python train.py --dataset="rendered landscapes of hills, water and sky" --levels_per_channel=8 --arch="transformer_decoder" --norm="layernorm" --mlp_ratio=2 --bias="none" --qk_norm=false --nesterov=false --orthogonalizer="newton_schulz_5" --batch_size=128 --lr_schedule="wsd" --decay_fraction=0.3
Rows from block 2 of a small autoregressive pixel model, named by matrix and row number. Rows with one number belong to one neuron. Each number is 128 + 32 x the weight over its row's rms, rounded and kept within 0 to 255. All counts start at 0. Numbers have three digits each.
After each neuron's rows are labels from the 100 images, of 14976, where the neuron reaches its highest value: "top examples" is what is common among them. Only what is clearly more common there than usual is listed. The data: rendered landscapes of hills, water and sky. In brackets: how many of the 100.
# fc1: MLP up (model.blocks.2.mlp.fc1.weight, 384x192), inputs 96-191
# fc2: MLP down (model.blocks.2.mlp.fc2.weight, 192x384, transposed), outputs 96-191

fc1.126:188114145135101089090164122133126148139096103146133101185152079139124117108170093106030114101081075213147103124141085151109130122135134137101115065082154078173121182126122176172130157136074148112172089119082193163097137149175101118114088112151114166142077114121115105080163158143157086079
fc2.126:050081173138193116171128137109104143097139123056190126137140088157101169150101169086134154133152151066123179127078157114126127123086129143100092151137096145127130092128103135092146107130174185120099176205110077126121151102145129114063180166088153099094126117142147174132123134161100152177
top examples: noon (52)

fc1.192:156137118114054179122129133102125120106146136050124124059141128110157126138149103121101119161141181113127090131117135156111070079117190093146135157139071128071169109114158139127085092126130135081036171177133062147140112171162161090176113140180134141103125121167085166106157127118138139152
fc2.192:107185168142080207131159107146160105165143132149108108126143138086106107147072116100143160201109122110097160091129125138085178053148112086091124082195172140121074132174130175170171122137124141135135172125111098122096137114178213134145082138136100113161088127125155114165111026120162129214
top examples: overcast (84)

fc1.258:120104168141137137168221150123120130193119130147149207121078140166096165199115113154152103123093100135134130122171167157127089073129059129145115161133135182131058117146133128133137128111150156009149141110117108127119101137094123149139111175130114158194158128124133115107134165150044142108
fc2.258:130125085124148135132149113131113145164152186089126116194186096074054096130094140134089202103148116135153128122141158113052101112169130121165133131116134110158127158133118135102169131085124123079167118115161183075083124116141107152122188149175163119151122116171180098135082152145087102167
top examples: night (71)

fc1.360:130142116126143134127127146201103094174053103115145097157105147112145155166121135088179088141126159155146121100089152100165171124139137099107123088103151133114128105109105179150140255153113142120073150121132180139124096132058147123149098087167132141131068136120107108146092124139151102116
fc2.360:169087175114122112088150137138114167141115074127075105125166194095147067124071164097125128138126079112167175117155127137121131091123122174148113124120188166100145117168084115130134198163117103155112143061126148093115115159119128123203137134171176168140130129143101162088097120110160196142
top examples: night (99); sun or moon in view (27)

fc1.133:150129105031097143173132163123117234135206056134074167123123102109117131160145130088097116154138148132102146132092101090139152122139146123113047127157126123119109150215156151134139119138161170117178138137138139154165134111115129145084141133102162124150087101145189125107123035088152152147
fc2.133:102167146095070132210117116121119147121095100130074183125073098156089097110142123131159121162118149183139143163142121169125142137140140097060099110185176110071150153138105144133116064150093152094135142154121092176097101086077140157109085127134097161163093158121116151150168181133127118095
top examples: overcast (100); clouds (100)

fc1.300:174152113190164114075108103104156134092165132140102091053161137120117098122091126158098136132052065108188112126177136171123082126116141104191097137094133179101158098096092136139128148141083159129113118130076165097138144147169145151189156122135170138159142121147115093073154127157069094174
fc2.300:178118129109129094150134115128084141180115125178131128155108120109147126155120061179140174116086116164170115162107113157149150121168102114118085152160205152122103141103134166132111075216110123122135117159097126155082122130115118124163130179143113124100157119154129192123070162166110123117
top examples: red mesas (47)

fc1.196:111140107122131126105134071226177135119131124111140192208088141133055083128162087175142094045118096145128145119159168175087110063129123149120142111097155134157109114078162113121146085146128104150130170138119187088101132139145115140125170140121135109099120104100101146159129108135167131087
fc2.196:122134153143157121168135154112123124105099138144115106065066080119170090114133157113125097235156154187080138140072095150127116155121082111136140142120099127104171169152121159099117121105079150143124101149098137199152164094105125148118109135157090144154185144185075073126097198134131122122
top examples: red mesas (90); overcast (68)

fc1.43:121088121187096156133092146132112129119165163142064113130149136104192124118120143094069147150114066145121144165138139124126233097107174118104070108130116153091124159136160085169129210121095144074134130095087078153172120149124115110164074138125131187107110027113149107125139180177139104142
fc2.43:114125118073093145075158153155191112115102098085085099155051118180138187126188140123100166072116171105158143082131093133113113132135182217081201149080117132112139117127130088173142170118112127157101147136132094133149085109076179101026100097136161122126158148098090110116120130107087102108
top examples: sunset (91); water (75); green hills (39)

fc1.364:137101140113109121131132151154067171096117106145163106136147089040109172131156143140143152101150179117092088144123117138134126122169116102177129139139140102109117107167083189124095174147126099179082118160127173133126142147107132116105118113125143118108070123150098087103089093132115169142
fc2.364:124120126102085126085117091121120169135138175084162114064123106161121122164119099117109079078136123131125170131073076192079190113124145118178147165117161133102167131129054123118131096162159131164121163155120171122100142148132115124131130044157155103137124029105119157095136163107121147145
top examples: overcast (71); sun or moon in view (25)

fc1.125:153122116113112140113089135107126092160103110115134134084166179081160046115113150197146115183121151118175169118157171137033110131140108128161103118059092126167187098151104112159114190152146146139158099092097159127092172122149057119195146103131164203149143114126106142129100132174144140154
fc2.125:140114078130130116151183145139159136129146144176143085132152146108151140103114082126135143142166074211126179166133121111165160150146118108181116176120142140125037165102197064118097071134180054145141136082139128097152115104207125101096150097181061143109096084147161119092163150127122100141
top examples: high relief (70); terraced slopes (55); light: noon (51); red mesas (44)

fc1.282:122148141159092184118110122172127108151076088122153132114094105172104150125077098160122149117065148132174094138123155140131115156155217130117126089117104152100116116146148147122155080134131163173101147071117175091133140141100145094154115078129133128112093145092151113107081101155112179143
fc2.282:154145116172195173204143121153078113164097112082150126107160104163097138143139129175104109115102123177140149155138134124113124098154135137097117126119139092162123169110143142118113137121085123204096098097162128104156081145095172127068136135081074159162162134147175136106160111068190130111
top examples: night (100); clouds (99)

fc1.233:142102096143163162120186136150134063106085114129116126172057118108098138097157188083121146135103108160093093102152090128089142116129161136110085170185145095167124140076132109093131083119077149174058128123087122153095164125182110124183106156155105090135115138179126142155163147085154151157
fc2.233:131110062149140079122136109149110168160106133096122100158092069158196131237066142166089082128192181186162124167106104098091153099086071140135083135095143131132156124173161127118142111092126100145088133183140178151095108131133114104127129190093167104132131154173123134134105121147134095158
top examples: red mesas (70); sunset (63)

fc1.168:162110117110121122154100103085108155095134111096148113174093097066097065128132146122096158121135132171111111119116089105120124149126158182088132130154117122144120160107137111152155121165057151164199162175064183128091135088138114157165159222138085126197132110130166086117159122158114162124
fc2.168:083142160143144202161119113100099179111117170096080096111121123165180144130082112116149070165123154128109153131085148194107113179113136156144142116163126173155114117122144158144115126104121124190130166083112184109105139168114111123134098107170115112178152184133138153152112074124102107105
top examples: red mesas (81); noon (80)

fc1.157:225177155108068140120132098163075134082147164105150151092109118122109176124107066107118130103099122105163098155156119061101083179105132088125120140130137178095126151166149141138113095105108150177111121107134095148144063132182180080102127157116145101205126114123076102127084136148033113139
fc2.157:079127145124147176090141159132108105168116077074112125139096146147087104175162155111171127140150128136073132101169131124126113072100172078139174109142071111120173140137107131112103133095145127102143117167183137107179152063110090131098160171139087151159114118179158179082122123093124168137
top examples: overcast (63)

fc1.253:171129183144154156180116126135089125128106080086180113158153153080082099162163114148150104188109130098124194107115146119125111177090186140153118096092150084061136117133120195143164159126176139157129107133096144126085103096125096170159061113165108164174070128117141115084116136146071152121
fc2.253:154135158136119145127172084152059069147142091103147095105097132118096110092158142129164115156079133121134173126138102171156054128169108115109156105122122108140163145157169197129105177117121059106124145140180189173117183123111127115097062089138139098181099140164082144106128133090132155140
top examples: night (100); clouds (97)

fc1.205:106117131129136149133170142095090159041114093127149126131160164133096091184123135166126110137138115117159169136105144139030109142125166141096177080078132130073108088171100129081119201139132125132131093192181089132116076114112086172075125129109101105126116151086171133116127122162148160084
fc2.205:124072105149153114094086137092140197150126061133084170100132191043166104093135168084150094060146155164169129118112093103150187123099097141146122170166144162145081184119118156078057142163187171135139106104132125143132154126093113052102107113104222152088116156118109111130129156146147088100
top examples: high relief (68)

fc1.147:142111130099076091094058158136092124149106082198091110122093170086150135210073105173121140182165110147134092116155176149112137083106193116124134135094177140105185094082130121148158117069183109082103126116133191130118092205113119148114133145141108149104149126125133123119180142151164147112
fc2.147:141153126201132120129120100135145150096120145145122141125152143124162125147143139129142073119114101159171079097104108082111175159104062104160032164156197140120108133166176074188112165119128117170194125154130147161142124165162100148174173113120084144081130152105098087174150129154115134132
top examples: sunset (100); sun or moon in view (89)

fc1.12:187213125135133186133108174109079138165089107142115080129128097124111140072124091090127140154133147171142143135112116146108091175145173108141103081110151116115127137111205177127139118082189099081092094140139117114093139135138091150177082111183145144100145100107140108143169119127105167113
fc2.12:138116152101102112095150168166150082110136179138136120165169137157171109151113132164121111144141127106137144102093130167114170185110184144092161171170129096141155084174148169125170164143141147093154177111167113117062151134080103196145173131089124129105144110137119099183092111129138162115
top examples: night (92)

fc1.201:173142128146175053131126090101147130100114132164191163162158140094125074126156118131127149096089123160137128109115158148132132153130113117139121091115122131109105115113058112139080076135082098124167183119104169126118135139130122139144133087130104111194096106190128057140109049112160189151
fc2.201:155150083120139185156158163133097101128096163165093133132137104169133105137061121121145089102096140062125134066142095105110112133123146159160133136163129148084164093152144129155147218091106194196097092105085092079127168149084163193131073096053093123155121145114127118107083146123181154085
top examples: red mesas (100); noon (100)

fc1.113:145159131153153121123159138182141101170060123129186110176132135111093118101130126142116148177115115126119115153158111177115091037135193183121089133175109187136129118163142105145154116064090121060133118156096108174151077140130163152091115112065122115097162212118123195156146132088151108175
fc2.113:118090147080114126163135151122078194077130122131135135097177153094082139139051136164113126102186116119130153113095180142137150175104128112120172131172140135109140135116119111115124122208133167126159141172077133097093195072146158184169109111147154206130066118199098101095095170179093077074
top examples: noon (80); terraced slopes (66)

fc1.220:108139127117093139142148091163166127172177149107156180139106162158135083134170100120094069165104081117148074122110151105137158142095085152147085145096177173092134117135126083098166160142116098173104196118134154108104157150108151113141202115122118149129145167127109088186148129128124236168
fc2.220:128161076088099168141109091127161110149102158191189159133090075057095146125170076125073101117176084125110070150127132128112149080097157101127136110182170093155137106160111136142095110106162135130108101163094152091080089075093145098104074141063146152119120081103103140169105114126133097202
top examples: sunset (100); sun or moon in view (29)

fc1.159:160119160162088150092148148121121133124132084119170099208116158126141130102081078111089078157133162114189117109131192158128108176136131110148141146118066169115077140128069161139115133135074060139153148171089190108190155138157068115167144156117111104123121116123186130108110163160143180042
fc2.159:149136095120103087097167103126099155079095115105178175167124156145129161073147135094181158107167121071153119121084138164146171167092143077110105129110124142125089179158083134105133126108109102079146174201146132127176117125092120109106147122109138123112133177146124110110117155173147141147
top examples: red mesas (74); overcast (56)

fc1.5:060162100129131131178171084180105104162125197086116106152119111157114136154098122089129173099220130144166146102145088139146101094145162121159174155149167105135169117156090112184189081181162065138110144108146089103147100147114154133138188189133134153120116165157176157155084142125113155130
fc2.5:078097171150165116153091089170111139092162112078126121080112111093063140123059141128069091093122128092121109139109138129099119174144184106139166097204095120124136107158134139184128144156111128151148164157105080075167149118162138124128134090156094148153117107102183151159124084180112127115
top examples: overcast (99); clouds (99); purple alien crags (98)

fc1.369:121110131154131131115152116165139121174140082173171156139074100086121065088153125177063090098144172091140163106142156121138168099126123183115149110149144156166194116025126161149160190125115098106139091133106108110095132120083076148134094119139115118123158077187142039194103107097132114082
fc2.369:094111122119110123090137148123075155119155216096151089159119130151141199212099150091119079120110112146144141085116178129117101109159078160126153169134130157076113088189136192093142073151150128125136120107101152162155178036117162094159132149102111144171072080114117137103151140130146108121
top examples: sunset (64); purple alien crags (37)

fc1.182:139109141096149062093125200102133118124121138109163129120179108108143054180114098057130105128110197140111098132170157165111100119117129107096159140133154168052183100048134161112126130091164134072157173121146078119133106111118108142191159124138104051123115127139149079148142201119138161082
fc2.182:116047130125130142112194103114167143130070135102116098123152124171174179151135093092127041105131117148201144169156120131138098197133150177129092152119186101073149096080133110138080143152120088145134143039195115175095092110168183126141162134145130122087098110123165138144115110103119146123
top examples: sunset (94); sun or moon in view (30)

fc1.337:087128088162106133096137169202061140180084128115123151112199127075139147200158077135119154095138182085168156170095121120150160210126120101136093102124164147076090220164098147106125106140165113126112102088151109139158120117154102164111099167138133131113130138104160158101106173161077130109
fc2.337:076080095136122191179107149158119098126096163120168123126147099179122160086085085137098118083116131109135126159144137125072073094160108158174105124125105109085159052105111158105132152202136118115164140171160153144120099125128133145077112100148129081083114145144136100111104127099106172144
top examples: night (100)

fc1.3:156111197127131187113107085127096136119090133135128146172105102103127115115138170163098154081212152164142135127191132126123098125153101140089101112093074156156150097122101106135106104163116149147127174119121160106145130095163097132065129177144130165186083131153137146113098121118106168073
fc2.3:087119175147120101148162124173150132128132132071124137127142118149145155087152150104132100142089174184105117159122079132141123087105141129120116106139088117169116123150111151120099074128189109059154191084158135096069131159135121104082130089126169110158049105216182113211120102144132151150
top examples: red mesas (100); noon (84)